{"model": "model that answers yes/no questions on an image's attributes", "dataset": "rendered landscapes of hills, water and sky", "train_examples": 145000, "image_size": 64, "crop_scale_min": 0.8, "horizontal_flip": true, "translate": 0.06, "rotation_deg": 5, "questions_per_image": 4, "encoder_arch": "regnet", "encoder_norm": "layernorm", "encoder_activation": "relu6", "encoder_channel_attention": "se", "encoder_depths": [2, 5, 2], "encoder_kernel_size": 3, "encoder_stem": "single", "encoder_widths": [96, 192, 384], "fusion": "prefix", "fusion_encoder_width": 128, "fusion_encoder_layers": 8, "fusion_encoder_norm": "layernorm", "fusion_encoder_norm_position": "pre", "fusion_encoder_activation": "swiglu", "fusion_encoder_mlp_ratio": 2, "fusion_encoder_head_dim": 64, "fusion_encoder_fused_qkv": true, "fusion_encoder_bias": "all", "fusion_encoder_qk_norm": false, "fusion_encoder_parallel_block": false, "fusion_encoder_inner_norm": false, "fusion_encoder_positions": "learned", "fusion_encoder_connector": "linear", "init": "torch_default", "residual_init": "none", "optimizer": "adamw", "learning_rate": 0.0032, "beta1": 0.8, "beta2": 0.99, "eps": 1e-08, "ema_decay": 0.995, "max_steps": 9000, "batch_size": 128, "epochs": 7.9, "lr_schedule": "poly", "final_lr_fraction": 0.01, "warmup_steps": 180, "weight_decay": 0.2}
Rows from block 2 of the fusion encoder, named by matrix and row number. Rows with one number belong to one neuron. Each number is 500 + 25 x the weight over its row's rms, rounded and kept within 0 to 999. All counts start at 0. Numbers have three digits each. After the name is the row's rms in percent of the matrix's.
# gate: MLP gate (fusion_encoder.blocks.2.mlp.gate.weight, 256x128), inputs 0-127
# fc1: MLP up (fusion_encoder.blocks.2.mlp.fc1.weight, 256x128), inputs 0-127
# fc2: MLP down (fusion_encoder.blocks.2.mlp.fc2.weight, 128x256, transposed), outputs 0-127
gate.207 090:500493514479569488504529477500491525504498497472540436519522457464492514473532441467501513506560518460486475514490441464509538484503470512500475500539487489495508490513507507519505480499503462520541489500466529494509480527529516497504500476481505454501482500498512480524475472530507505498531550518498512499478491490467483526483495452525563482492503528503488507477559483532516467510507
gate.208 121:523488477495517480514509453498482528475525487455514522513531467447551495480519500516534520541513477482501547502489490478504539486483440503473514511526481542532492464515481480515491506507467433504510544489510461511535480541451511490481494492491517494504515520492489491489472499509479508492527506475488494527518496536495494495500448527481515561503470522482477520548490493448465503540513
gate.209 110:473496501476538489497530517489488506491493505499510499529505473493522487424517474513489489518497514525466559481491472466492527499530476522501476526497527525545527510472476455469482534469487472488501528456475491490500476509466534465506484536502495527482470485500503484525504497481489550487520560497481519462484518462559491479452482516515531481472479527549525533513524531497532514497485
gate.210 071:519510502550467512492477488535515484499479485494525501460556512518493500531476548510501461490493476510521507477562533534506489529435459475536504536498447499473465482472517474514458541504490490477520476512512489479517487508513504516493515496501467478523513472491528513494509543488510482536501460503511495519535466509453538495540541490473476518464461525536478489493510481496480486478472
gate.211 069:493518476486509499509476517493476469456494515497491510540540513461495507474527500496533519499512561515489511505554472504496548520563471509479478499472502519493475515502476512484456475520491512523512478465399508496508510481489502501485486496498500481469505483516539522530479506523499525494495561486512481478492465484500470503471540481516558477460512541526507470495516513485499541489534
gate.212 155:495509517500523542507497454506496502520541458450531501530488485489532501479505492465472461511494490486504527507499478488545521544486481546543512536489518502480538470464519446531487517498495477465490531525497476465532470527465490490516449480529498516503526509503482495473545491506474468538498491531453528520508532475526495511512489498440491522492456506504514524528499503503493481542455
gate.213 077:509506499480551546538509457481499540501545472452524481509538463480518507464522460486493472528530462467513517511504487476547534530458485547537487498521471517492514445486522487516513494505502480450515516521512465506546473519487498489511473486488502484465525521484460506483520489517493480533526517516480536518543471478476525519462498476470531530506475505476508500514515512478486493520470
gate.214 113:501490527525490514534492475487503503518543437493543545516531531474468500526498504505501503507502510470538463512519497532528504520498491485498527513481475509482478484501555527527494469561466499482501458501503463503559506498475471494499494516517466460485558540525493527444502532497525469501492472479506478502476474502475521479530512461455522505471473503476492492518506504474463549482487
gate.215 093:498447487536456482498474528499482496510470523513486515526521478473501464505481533549493501517509477533467490450524521513508507474514504497495506509512451527521491502494470460477444533491506533523519496483505506546480492497482527484531534538474503531477472464488540526516478515471479545472500472487521479482550517509464508470490484534503476546472501539540484502533477522503501554495521
gate.216 084:504495489468524501528472507468520508461517516453503472483538497517527491496545510478518482504509507511510553465503519469472525493496434480534479527496455502477484510483481472521493520537548504491531496481470509513467489527513526473470505450488482491494513519469496469498488502541507513535543500504526504506552458522480510532488555501492544509496508556542473504517503508490467490446488
gate.217 134:522528464516492509465501521523473531479514495498499479534508481489521482481475501541516496529517466490488483491523543499539517526485520530502518536496520530497530456506520496466489495470465494497449553494529466504560470487474498492552477505496504509440488481497486533529500504451486490502518482490472492478537532519514498461467437543488476515477505523475507499530491559512500484538495
gate.218 114:522491466495514463495505467485511526481510482475532492476518468463555468495535497502565523540511470492502566486490506496497524482468457496468494509516479528523491500522496493519524513500511432516517515456500477514500493547463526472478515466489519491524485506501478465503472509547496509496503496458522460518531477543501494524499501523474530539526488510499453522537487497456463500518521
gate.219 094:490535497484469490487480485511525504504494474492506486493464490538519509452498510481520512500487496540483556488495491476510510517482513549470503542466515488485554488510546454497487562470505499509471526458482527461508459507489540501477484461530520466506471482528486470520487503509476501491520508470473464454530547516546478552526518501484498493501503523545471499507509486512471484550504
gate.220 118:537498479523525527485515484498467530492510485494505514486490519472509478519473503514508465532521464478491495497511536519540533491440490484536504489501517542517482470476496506487500489500451470457487510516547446540542525482483475480506509528469510533490481484487480545505548532472507472529483467516485529498498472506480501468492467520493485544497460514449523527525515529459462537493461
gate.221 112:510518470508540539486518524502496485478465520518474487468502482525498476456531514494532452499497474515483509471511554516488536487513526502531463470518505524553511505463503530466498487494500493437473532481475546539510522480493501461511500490492501525473492505534478509521503504489492526541484562495549515469522498512488465490458471518504545490501538488482530488515501548492489493500442
gate.222 069:449452525488529512526486456471528481468507486459456518466504521511482480458546461476496505507455506513514531492494487497487509491562496520513477474487515518488525529500493492522505500537550521499498470498438499510479524544483487477472498498510494498467523549516488465483514495531486532494537521498534500510498475481510487508500513500479583447492503522512498480545494525470492518497487
gate.223 092:483515483497489488541507497484534493486478480534472532495464525517471481487514485506510508492493489544519509521491511506507502528531523519467502497466518499506531513510524510510499507542530510506503497478458525494494506482436488428511470526540472476504552576515487489455490482505508507452483531462497462496491529513569509484507512510464515435519518456493479504537487503494531509517507
gate.224 101:513489522537530495502517503466484519530450508530568474499509475452485448470530515531488452537499476515472475493503469494469479472515492487535473487528468511522501518453483503496472516509514450485535502485511533540460502501448521443513531511463516533525461511479515477503486507489529544532510510532507525491490484482480489495504521494503509514508466520520499529534531512528531509492487
gate.225 089:499478488497522518475501460497495538478511524479551479494514454448553479451502517526523482510478448493507536515538505495511550509505468514506491525502488529547517468475488485481478482509502431476508552513543471520508484543465474483500493511483515508517501500485507490508512503498467498509516504495492494541562510530540491492478503512485503559511478511495489503539464511471457507539493
gate.226 100:488510495478492455463464506542515533472568476451542499543515518490521517510491529508528538497500525468546543538492475464499477530504468510470527532461513491464489474527507498488478491500488493538516506488514473479488473502498501522456490488498513471493505469505509502491464525512498498463528477446485441515485509532512516507491530529493484511479481558508467480499526487476466489476533
gate.227 162:529511505490534523521505463504492540515537473450541516525495500478551490497479517490479484528507495473512551525470488477541536521451445518509524532489497516497512469485518464508502493501458434484508547522527485486527483530468504498492477488517516521533523494492489493484523487507462459510508476504457507534485528493519503512504486506474478563490455505496505516532492499474440501529484
gate.228 113:516503476529498466525527469488493533466517486451520475514535476458511488505482489511511535549518441502503520501524480482514493493466470486465513533516440531503497485528500503515489520509475418529551505482532479513529490516464495483530525486486488484532504510463498488473473513494502492469526488475477482529507524509481519490533483507480488544503474527455474520546528505468489493526536
gate.229 072:508471534492515545522448456488544526498491497512538497489491496482494505465520483477511471465491505506539493541509480498508531531534488507514474538473526439489503502495522509527480454512573521471522557533475479517525509502520457474499464511527482462493527521478491488488493498524521512512528518479494479553472453485534519494494540474525526465505480515497488500477477481509519519498471
gate.230 051:529482488533496477443468536492469457518536476491515506502484531485489478515506489510488536531535508488505498518460491517502513478530480520486564473501485528461451503490500500486507483508499529523505524492508497530517567492480467533486545513443527503469465470520479527504516513484509521492504446509521494472470494484484465485488517516504482529501499531459508529524476532536454520448516
gate.231 070:490487521502548499506512514494508498506509495466500464518526490488466502498556476446491499514561532462500495513499447498467498471518490504533475475543491509475477522501502498527511478516520535504526474479458562489483481499519529511487518460453516477470492524531492479515485504552531542532509527509525516494444501486476468536511505469520576478480505520519500494490531497505509484471486
gate.232 081:451503512484538535485525500520543488452494498477452496475492484548518488491526483478493453517473496500490567454453505485469474481508501529545504505525509504478514525469505458517497531493542514463514512468504513496469479537483525510483519459500517527486481508502478480509530487517484497555523492535514513494533513467534479524485509511456500486517494516538517494519515514503507468454440
gate.233 104:532486507523554513477523509505470517489530490505501502537522496464500456470495487534482486543533466476480509471514492515526521487520478497528521492490497548517495493472489486462486509486458452478502520487510450533547508500466501481513515540465508531459473481486510524514516503468524530532503509523491535472489476493493502477449443529488507541471479538475517512541521550486500533484471
gate.234 071:491479534487501536491489502523493523522469525523455524475459515515512474485489513511475467492476488494478490505477531495506476460501514487530470510515528479540520510479487518478521466480511469489488546539533532524479516525506487502469527498489527507515479457509501483518560456486486487510513486553461525526531498464503489515507498488502490545567486433486509534514433473513494482534485
gate.235 093:526487493535528472479516517491473501477517492464562458518532478456499525480532495500534501509538509508483513490512450503484532487479434470486501510534467496478457508511495476515471529510466485511550483445491497504515497510509539497497509502463493480508488509492500497526457519502539518508476514480509495482464468519508499494502546498526526505472476587527478508472548518494495517462512
gate.236 084:516506479518516547536503456472515525468511462497516513501515491483526480480506499508513473518498438530497522489546510497524537509513494528519517534490506507511513496462521504493506503513527447451499568501479490519519494501441496466513486543521476502490520543476468482479535491487498494511517498499490503502525475500546485458507511527450519500531484502456514512563453527490495503554466
gate.237 069:524466529522520502503487463498492516511536459484507579533490528467528467492485482509487505530515496481493502457497512512534516516497490501526500527488511548517501503499513461482484496498467488475486499493493430516540508515459507485490480541483516523442488506520485552518522497471499521521489499518478516473522443501496526461475462488459530538506469528498516485542497543460500538505482
gate.238 110:544488516535529521490508482502475492526491479536505499512475479480511473460482498515454474533525465495476484473476518516541506489500542548541487497518500537534519486477521455484489508480473491461459544516527473521540477506464509470535513531483529522466486500500481506511558494483479500534502520530463510487537511486502480485472458501470490540518481476498519511548465533509500516528461
gate.239 097:478495497502508463490511479491526523463464521502493446472512472515510470483538492487501525551485461505480529473495511486476464472510479478483470498565468521514502513521493515527535501489556476524532478472544511517476506551484544484494556502488503497526479506456482421505470482515485514490525491506540497524550481503494496503513511498497519514550502495524478519522486514508509454477516
fc1.207 091:547506522545486488507489500491488463516467490557533505506501490488434465511490522514484465531515491522478461469540503516478454476504534488536490511505463490482470530476531515511483562531508484507541478465524510489489495476468532474504548503463455508498496506464532508495485512489548530536486482539499517468483483477483493498558537489488494513477492509525501519528503506536514499476485
fc1.208 124:483441521476489462480458516500495469510480524541509528502495509491504504482527499537512522484503526508503483486489464509475479466580517511494474471491507494487481522503474489499461497490546576522496470482512484524456535481522486516486504530461523497456472494495544540511474483495529563493501499502536494502515458498499518482451536486510513484491481512522495500474478498511541530460522
fc1.209 112:481517500474487482509483546487514526524483525531483515546478498509483475468500492510490517484485543538498512513484492471509509526516521527464490518478544493516539514484491502485487508508455510529502528479462535467488473480456498448504463496514481504488502528549512506482469486496488514442498532477468486466458576482573513491475481501504499460471511485526520527515510523542527497515531
fc1.210 079:469474469503482469504516495479475501495534500480520511519519496439473498526497479508551530502511512498491489511518491525512552487487437478451498483506504513508466498508450500507516487505431508538519473478490452510494524481507475513530496502467476505487486493535514535508471529470523499461450509467503475489447502513504528479520501522524495501449487543498502518475535516469489564488536
fc1.211 064:457476529487499499496514492494493501506504489520473543475507551511472494515533485535459489486469488505514450535500519487492467498596495469514481514485522490506493512497518525475498493498519496499508487504530465512531531493492447525471517572522461507487511528474494507467551473458504499486511513536499514521486462466563509440488486500497497465515480489459528500500509515506512524493483
fc1.212 155:489488485544531510499546497481469522482521482466482502509504473487504462492510466496496476559520443497465488461514523518499509492492504512529505499554497552519522489473486492513530501500474485475499512486511458527538495511452509471542523526468481538468474511492478499494517515455505495543480483536498541484536517495494498468483454509463506512507482520483527534557499567480512498504470
fc1.213 069:477482536537515541495517481501501464503479503511474495487469488539513502479495484529457467498491457502473484478486524499518447499515523501547481496515491483490504531479513452505513513498522519479489514534561499514487489522489471523529529508473501504526489496473517489488552457478511488535517478561475537525518520460488510476558479506488491546552499458507514507502473470532524457508455
fc1.214 108:509490520508486512531484505476487511524533472516540551503517538448479497518478534526509488506500518467534480531523505502529508516515484462518494502482490509491458490481527500499475464574457495483511468498514453510540511483474465486493498520478470481494529528515506542442490535510555491515507485484502488525472476521481533468508521478462512543465451522481489505516508500474483554482491
fc1.215 085:500492513498565500503505490512493493488542455442488542512517509484508519474520499475491477502524542479503522492485494507540566519500479533561502499516508548511534487485496464473481484505477495463494484491459481484534465513483502489481482496503521512463506471539495547510506511507460499540516525520492535494496480483502489523469449499475563514452492533515538491528519492467483522507467
fc1.216 085:484495538510500548497497525501490522519494528523489516506471511498472530503465497493466483448455506501497488509480542515524497511524509514517519492457552439509521490489495518489464481482476492469455519551489525501512485452541468511500452504547501526501503513514510525504553473479476453513509511512467527499470532447542503480487500487518460463484504488497542484468478481529499522531478
fc1.217 140:517476496498537549509510522491495459504477512531480506474519520498461516489509511510498452472513526517500476501495502530483505467536516471543468460495522483532465518451495527482486463518529527435488473495488522533492530480526502502484528515484511513492489506478505512506536493518526517541480534529550529495464450463500484483490514488523523466495533479486553470477498491501523512455437
fc1.218 110:490447514487478438486488510501519499491490530535535502485506502483502506490504521518541518494490516507510511479492471487447468471537482474487479508486481492480464536512469476502482516502564541529547473472504465501473511502523544518463528516457514486493473478478530483519462518515512542496520497476540483487492471521485509506505557481525520493510487538559476511483533478475527508455538
fc1.219 116:502543468513459534474470525527520510472505468517485482482508515546503507489477542524509487497471485530489543477508544482505481528486520532507549537460498477466501474493550473474471545479503522484476532476526503473506470503484527506474505484515503503507476492483504499509512508496494484507540452465501462452531539518523495518507523548470452496482511549537472480506486498521461469472485
fc1.220 128:485510538492503486514477477515537481516517484490506478516489483528512507467525492481481532484490542505513522504473453475483456526536510554494490517497495492470546513530510448526504508494551505538502518490471525436478454543488522503488482461529525468503516493501482461503478470534478507470529515496482468510515535481521500545515518478479506488526511494564472497509489472539528452530519
fc1.221 117:532503518520505481478492516529471532519520502499523502523520488466516511487438518553466519514532498476487491481490483482547483524482513501492546516512479505481485464515488487478472522487461492540503503514576434485559471499503510526517505514472508502473492468482541540519495505469508485480515452513436502495505520492476524483467456520505442543485475503500489515500515499508493490503527
fc1.222 068:481485514488437479511486494511488505528465517554546541521460530514514491514463517521516516488454516515512488529477541473512490506481520517470496510458531504526531485520502492512500491484472496532480544544529467468473515449471527495507445492525510504527499499525500466502477500483468508463493508477466460495482552527536503508515480510493477506532488444515494522505491474531495519537540
fc1.223 102:488465547509512520508486510492494501493485510516524506503525478469472479494514487539489454506495525517494474488537477529487484481488503455553487506516485483468463554437478490516470509511536515471556472504501483518462513507501478509504527535457488537493487494457530534490510506501563520535504472529511539515511462462474533467532522485509500472493480520513553512498495505503516502452468
fc1.224 096:520521478484541477472502516499468529466517513485523453534546472470482523470512467496517510513523486458505513525524483475502547502491433498492528520495485505481482452497493512488508497490426464513530507460495496506517476469518513514515476496482479507469497479505518501536455514480529528512503513507483537482445497508488494498458515502550515489471487570499495488460537538485492510479522
fc1.225 073:482474545502469489462480484503527502536441533528519474476518475496517509492521557508503478467438472507512504495555505488480459487517490471514476478509463452484502496474495498494474517529541499513539485526528539520474508529528503524522503497482493510537478490462533489504490517499504525514527486517506509522550477474473496504541583485531482508483473522543512510473490476508495507485511
fc1.226 097:526532503477510537527451487503516464500496481502456478512505504553483498482525510461461474490503532503513489491484479488517495523526545547550489503487492477470516521469530505498496524510546544465501458518471530477476474501482496501460487463520514487465519513476491510476534480547477490527545506543520513505513511459496480534491511484480513470511531476514506469501468476551513450472465
fc1.227 162:488497473522526495502556485497466535470503502465487498485515452490522477487509486488503493565485436494478547481492533501487530475462469497489506519558486557528517471505481497502540508497468415496512539475510492523512500523466528481517532502499489535527487512501488462495499514476472492519494486506488518504513520524497489485505459527481505546496491514486501524545522532450472499520501
fc1.228 123:477463539463499486510460492487509467545483504545504538504481530514467495494534479505485512462491543505505459517499459520494493498575517502502482472477527482507505524506484505499480493494549550496495434520464506505478521487522480496497467543517499494471498498514522508507511490502506541483487534504538506504479440485521488490459539453523550453494509461533505496489493499509535530487505
fc1.229 068:486531488489475499504488539502538487486487501497437529474483524539487491506488534509517482482506503541492495457525548510489456493503587485511493477490535505520504518469519494479489480508527531464450507493524521508478491490481480475493482535508522520489504529511474516502532474498481488501468515463518470461534516487549487461504470512462480468511542451507528473523450518514483518500460
fc1.230 050:530507515484494481483478507515531523536483522533496471503471479518503479478507477514502508500513511462494472526452520458551520491473515471478502505504542503508515507503509539478556483446496474505449523502481489515519533478498475486514483475510504479521474491512460496554498435504530471463541537468457479515482500527486517500499497461540483470535488453520511482503447503527492475530479
fc1.231 073:521476537530494501519504506477487456513485510506517466537539469458465502513527482492467492501541507527488462479540465486462506484558518492537510498502473488460465518486459486520461519533515534502527492485454513489495502490513522496493532459476466492488516492496537512489497526529509545518493488529526516477474520465475483514495547471506530530445478538506483502492521498537539509450515
fc1.232 075:519496511511489496485524537503467485518482501531492488523498515469448507497485484501477522470478501533513471550490491527522505522574514497479501475460529472548524509508481521462479455464487490507503474501481541487519489483498498477543474527559492471493514500496485517518496507491451535466476546485511489476458522497534485483505501484534490436474530477461518482512533525520538533515516
fc1.233 105:503477524507517449491534508499452484524511492513509531550466492477512472470482486506493528545532519486480529477449471506500533469505515523487515459507531563510509508512466475492504517485448520535482519482484475501497486478489521498490509521453517533457465488566490535518472508476504528502480510506477505464468521504517478497467460507491513550500491510527519540523521513506509551495532
fc1.234 081:455468550480522526514484495496512525532445542519479544486467529506516481462504516522460482499462510521511514487465525491494451494562525505530447489501534511512510547474497479504503482499550510471491497517499496503455513493449469473473502517524516529513493532496509478491544465515496509495525514525506519514510487441529486481486499486486506487516501459502543502539456478520515502473475
fc1.235 095:522517489503447493493484484531501481473527476480461561506466535528526519514440544484519538488497523498504519479495567519524491521489548529468536495477528506491491486535513471471495522474505534509454511498496459470535488499493519524468495501516513508471502470532474543515502530499479483453496478441499448489548502536515494492486480522482489493509504477490484476507492508467469515495512
fc1.236 079:427491507493480504529518503510525489494492498492462537457470525538504511496495455491509511529473489532497548480461548510491480481513520500469497494518567523538530510526507469510524492486494512506460500496516473501517498504477488502489508514526503481514511532544447489497522467498487475466511532481516489493509549502562502483503425516474503485531494449506485522525448513494525490531501
fc1.237 066:549455490474482494531496476491468503491524531470494570549531532455528495519475500532497523496542517495504511496507468491524569484488449490506529481473469535496472489501475489467500521492460494505513486503501440523543521486509495526492515506448500505475503477507526549493489507492485514501483473472492485531523485516466489484475483516523499556489473527476487504510524497467471546479506
fc1.238 105:502454491470530523497459521513458504475503554491461542520525502466521505492498506527489490498514497472503497512510514510491539479507477472533504478468516506493468493486449476472461454494506500499516510526509478564474533496530484537469497524452516546474494480483533543505536493489514505521517480507506521528510467474473492468434480504517497528478484515473540480488472508489478539444502
fc1.239 101:480464535509557534506512485491480495521522479503512523485469533475487504495504444497473477500504508469502462500482494508514522481526521500552474467489552532514517508465503523500488454508493516473479456528498481509522516458491458483486500525488486527469489508522490510493529500478527503538490522542516549496424469458524505467471483481484526474483481503487562495509522522504493539470470
fc2.207 087:504480503494490481495532460495462450512529483473541509555520480457538493484505481486512505496483508510509537539495476495513543485505455495488505534498488527547503491504474462484502504510491420512507477489543495494517479537465492485522501504522481507507494519519511501484497545507463499497475512497492500511482464523520486492555496502490473572464474531482495498524543472468509521570521
fc2.208 121:500546474512479474495512530499500483499453532512500463479501487544460529473503519487515530474473489526462502486516540501454463469487508502457470477505483461527489529537497511487508513466517497537504480465483548486480492507525532517507510487509514478519489497479501446526460492514491503466503547471542465468501495505483449512532509506556511475502554472525484495458513488527512467512531
fc2.209 108:474458531478513490535524482490490500498498533522531514553485509481493530490521469505478517450465530498512487540481483514528526527519449479502485516496530463522507516516485492509486451486468485521486483549499494510527523481539452525518446541517496511519516529516510529495522480477475474489476539525481515534454510474534519457496476463541508488490480496485547514461497494481531523533517
fc2.210 089:482483484481496486522477514456507515513476515508508504496521487482506459547494546513505499524468489524535484520466500500450493459467467435495498495518482522507464524499484533547504445522515498513538506535536524534457556497494498464463509499473498546556475508481508480473496481515509469505476480508510514532476492503484531514520542509509471514519492485483506534523461464521481493453520
fc2.211 063:463440541510491499462501492513473506498495535519476517526475529497488511495506490486470494465471524531492499483477454509512512537549496512498529517458521455433523519492472478489464514504523514519505454493494506513503487504534490533515442529511508544497464469510540544512511497507488509491511470504483492477493521461558507492471491458511448491461477509519529497485525514521509538468517
fc2.212 118:515501519503538548500501499509494483524503478512490490490475502496499522509496502456481444468510524484529502543484489513526507510488507526555490478494510485495526488439507522531528472484481507446469491535481522495478506502547508530491483465526529516516513496542472475494546508534477474554451522550487559527489512488501491539522502478525496518527499475516532504437508481512488504509446
fc2.213 075:495538518525508500511554485479485423522478483521503518511468504509458495480469492454483486480509514516468487461520471523518509510499514548501483492487534493534544497482504473491492540490475482500480462474458508461511473473522518518553474484527485498490494485531476486495506534493483509517444528520469524441490504486537460502521489484525519484484520488503517535471535487483544510551501
fc2.214 102:491503491505482513539515453506517500475524458448463547538500485508512517541488484467504476515505513531472529451493505510525540504429484506522526529537471526470534497481498492530508528479489489481523488502486497485516483523513490537521470486505526507495535519525475495490515507503467447519450473491476514490552514501497507522521455496469536498512515488495513495489497483445455485560482
fc2.215 092:474535493476510480500555512495531524470454549497496486471495454522517510442534475494542514481510508508472527492461520495485500474510526512480468512555478508544529509512450521488534497464497511504494531456511520499464473533486516485510486488493500490520478522536451471541497471489469508483480532473502474473548523521516492533494465506524513465538515489520501522472511484488530465520505
fc2.216 082:510525481483469530517436505512509570488517483466480540520508507509529494533486486521466490505546478483518475472493491518512481514491526505527550537496484472444507471486525490507519518515533540496505538531513465493497525498511468502522477514515482476469527485472495528496522479488493467509499458517499520526561483500506566477459493486479470492522501505476462478488443517506469474484500
fc2.217 128:521510472537458475492505521486487533479488495485471474495554476497470481517481506541505524527522450525461445457546520526480458495474529465472517530525438508491476512520492538489498534505491492523525497467513517529501495508471503465549529526460469481481484506480532512500471509472532523472490481490526480478532482506466528473522495497497479484478547512486477491536505523519523483485522
fc2.218 108:502481527504527475517551470464500473510447521515497485468472466531449513466524485479496521481530509526462476485485451514485478495528520526478457488509509482509514555525475496519506515481519493526509497474455540490488494508513521505522493499515508506495489514513481470516465478512522523472479532500504492474495493459534470519501499443551557474519552471494540534460492488510544501514513
fc2.219 136:537519517519514497434498503560459495511526518496516484528501508498517527474496526521497506462508500476494527518499512483514507508498507534497513503479494496488505474501519464466492508413492494501476540508524491486513481504566525580485504486496526495492441440485496499578496502508472513496507497497483498480495499501485463512483494500546473545500489508508503469434516494491477496505507
fc2.220 106:517500490494530537478469494520461449518511484545521508493477537487491496486472533492501455482479529497525530524514507494523553511523506554541480503428558502514519493463518487468458497471525493449440525490501480469526487480475508481472479495528525538496495476516491519497537512524483525541518518511492531496495507500528468496473508537490481513486479499488522486509502516505482539509450
fc2.221 118:452504507492453493508508511479512488488444548538473478467491497525454499498501506486522510474463500538475493492517525512449465480505548499481474469509502454516534536512479519512510516504535533511486505480480553500435510467534516504510505508516476487522488513513503473499468494467502535477506515476531475482499534507504491522515507484554504445529530463499487510449503503505558484511519
fc2.222 078:435463509478466504517491500487515507503466568564481521462484530509498487535487530501522501488418524532506509499464499508472478471476493457489455497463530475549490528493510515509492494520508521503500481503505531499471535466494473476465487513519494503589481502507515475477482479477478503497488508469512485536483521520507525497533520494508476473510493456497487511504470512509490511520510
fc2.223 104:476475523505504512485539531492482533503474527514513479505480471466533458456532473547471481524440467501480520484503505484508509511543497516525483531479534518502504498473482484485500513494468464484479551495543480514507506509469474458536489561509496539494461510514509483498536482483467500519492521537475536484524528457518488464482461512485472523489478499513534527526489548532517517522479
fc2.224 103:541502519505456475535490470478490475519500487500518486530541493487497493482523492498505508487518526508493477546546453489497521511533477502484480518463465486550489491499501480490444502538497488504525471487466524460512488556493489479538492487527496428502524510497527502459465504513487531479521569485494484515508463516469490516526523457507535501461512506500471489515501471519544493547522
fc2.225 079:492540478514492492548529523483518524488491513504417489494495474541433537509493479493489512504571498480466467457498532514492478495481513485493519474547499468491491516517493514510545485527500516511504498494467488489511500483546510553506489482487468469463516539488506492506492484493542478491495517504497499459457494492502537495490480487556539464492548486508501501440499511490505475511522
fc2.226 102:532498505554505502464505492542464508510537481522548503490507508465462554505474510542493504457514441473518478500545542518523504505491509486500522491474490475479464470508522526478493517503470492500485504499520438513533495460535513541482537503496479497472473471493530539522501540468555521499512509493488496471469477521472513490498517506520467520483461527482493487467543520488485528481503
fc2.227 144:508470516515539558499514502501475503497525482495497526528502496474499465507486475518474433524542508494501479496494487521530523497510518507566506490515502543509505492429483493495515476516481501439490520510496469525515502487473480482520502526462498538463497510510497543487551507484510511563480494547487558495501503485494513473462484498466515516494471496487547507526492524489507537481444
fc2.228 114:531546456489464464461471521536499502474484533522495480506539481500472538507482546529532536460490482531469525497525528520485481498501489508456516523487479471509479490542494523462457533461511513541528494458503524484482477493515516536503506497503516476528487468485526495530460509497483510457490504460523466497523487526489484504523505522540461483504537478509481462471492486502476474536537
fc2.229 069:505510532507514500516512488500502424516484476520499517506454497512523464472518503473505494537463507540490532491482465520475479481506515549510466513475516518482507525500506439511491499498514497494485528449465485465472496548449533494484518498528519533505496491501471441469497528513460541514475507503503509477515505489533439515508518480440516524509482467517488525546495475491482504539502
fc2.230 049:496530518502546508490514498550501494484531453488533527470481493505488521477521485481499494530491531484499528454458509504520462470542495465524492459468467493464477518496522487490482504537493494500507506465459490509482520507498503551431549497496483536500507499526508488491533540523537525503487528514522499493474482472449463522510551511463542516494469486505538480502531519500483500451497
fc2.231 072:503470505499483486553500452515509485486516483449523542524508498475550503508496514478498488524528518487493567474504461521498540480489456495486518529531481546534491500499504427514487516465517448489525494484524469497493480569487521507506513483497553499501528528491507496516483511533481472505476493498489511495489450512481525523542472505476494550485475519533491485520535473474485510516505
fc2.232 079:492494478478480518496475491493530546493491547500503501497499497498563475523505511544537479514470441496514526518518494503463464482497467458501522541511473481486494486483471506501505493512533488495521528522577481536481527507509454501513514544491479513527473503439504480481510499491480497512522450498499506541530475535477534458515509525510437525513475496487475522492466490486471458503500
fc2.233 117:519499522474488483495487515531507516525458544530503475476471497510511525454528500491491520448482538493500488525490503472510483496522519523485438483502516454550508503529485515476495479460542532517483494519481538488491514527511496491489478467524532476521489479507487507550494460538467519478525572481504467508525480498489490535469506476516533464523507448527492461483484465533532491506517
fc2.234 084:481530460514487492523481497481535548466548481499521514491493525501515488516477486525536518545526486470503503484500539474494478491456478471478503556514494529538486466524525532526559498514495532502496562490545462485512505482465494477472505484494477485517486506487474493499476489481519466494511497475483505523508506545488563497528506521484485468536498486489477514536457506467470449529509
fc2.235 092:500520491510546513474507505507519511487478506483478507468468506538508506486499466513488505527505448503520481484449535489504483505490520497499489473510529512469539484500494526496546496458494575511462538515525484534501531462523486502492483524474490541462477494526471508520518481458497494491500487522520520488532556486542472456444484521516486459528486485463532525466466543487489513465490
fc2.236 086:519473495507466508507446490492516522528512490509514527507499538484519459549456521534511478519492518511531521519500464479519496534498490505504504521453497501497465484494542490503474497503517438489513491533560485479503488488458506453501488492505529478530532507458514480447495514546488478516516482500467501535500485526498499511552512524448464543524502499484474493570542478513491494514491
fc2.237 078:522506478494477485529496491519490485518491531505499480502519481486506553488508536475514513436492495487513462540522519528503497473473524479491479449519476442545477479519477524506482467485490541519490513520462539528494553505532498501508490465515520449524526493502493510521482489483454486480494534491522486534522479526469487512497497488554541481492532461486487470450467440493502489514518
fc2.238 095:491525504493470469519458492459531541503456505511464466465509482518502476504512495498513531477493458507494465502532529514492466481493536448480440463522473495540491496532508550505515482511521545526517493533482544538481517508493481465521508491516509470510504512507501501488477469490473510467502528498532482541550485494450519491499499490512525451537526460496524506509467496501537464498529
fc2.239 093:507545446504514526477490514514524535436570477470501494499527517524540525517500505507531487514533499463510544512503524492525490501475476496515555539544465519500518452493520521481536530487471512470487496484550454481540462519503492510490496468480499481483493500503477521526507517490510491514502446491501495476522516550486505488503509526518467512491501530505476480481520489454451474483487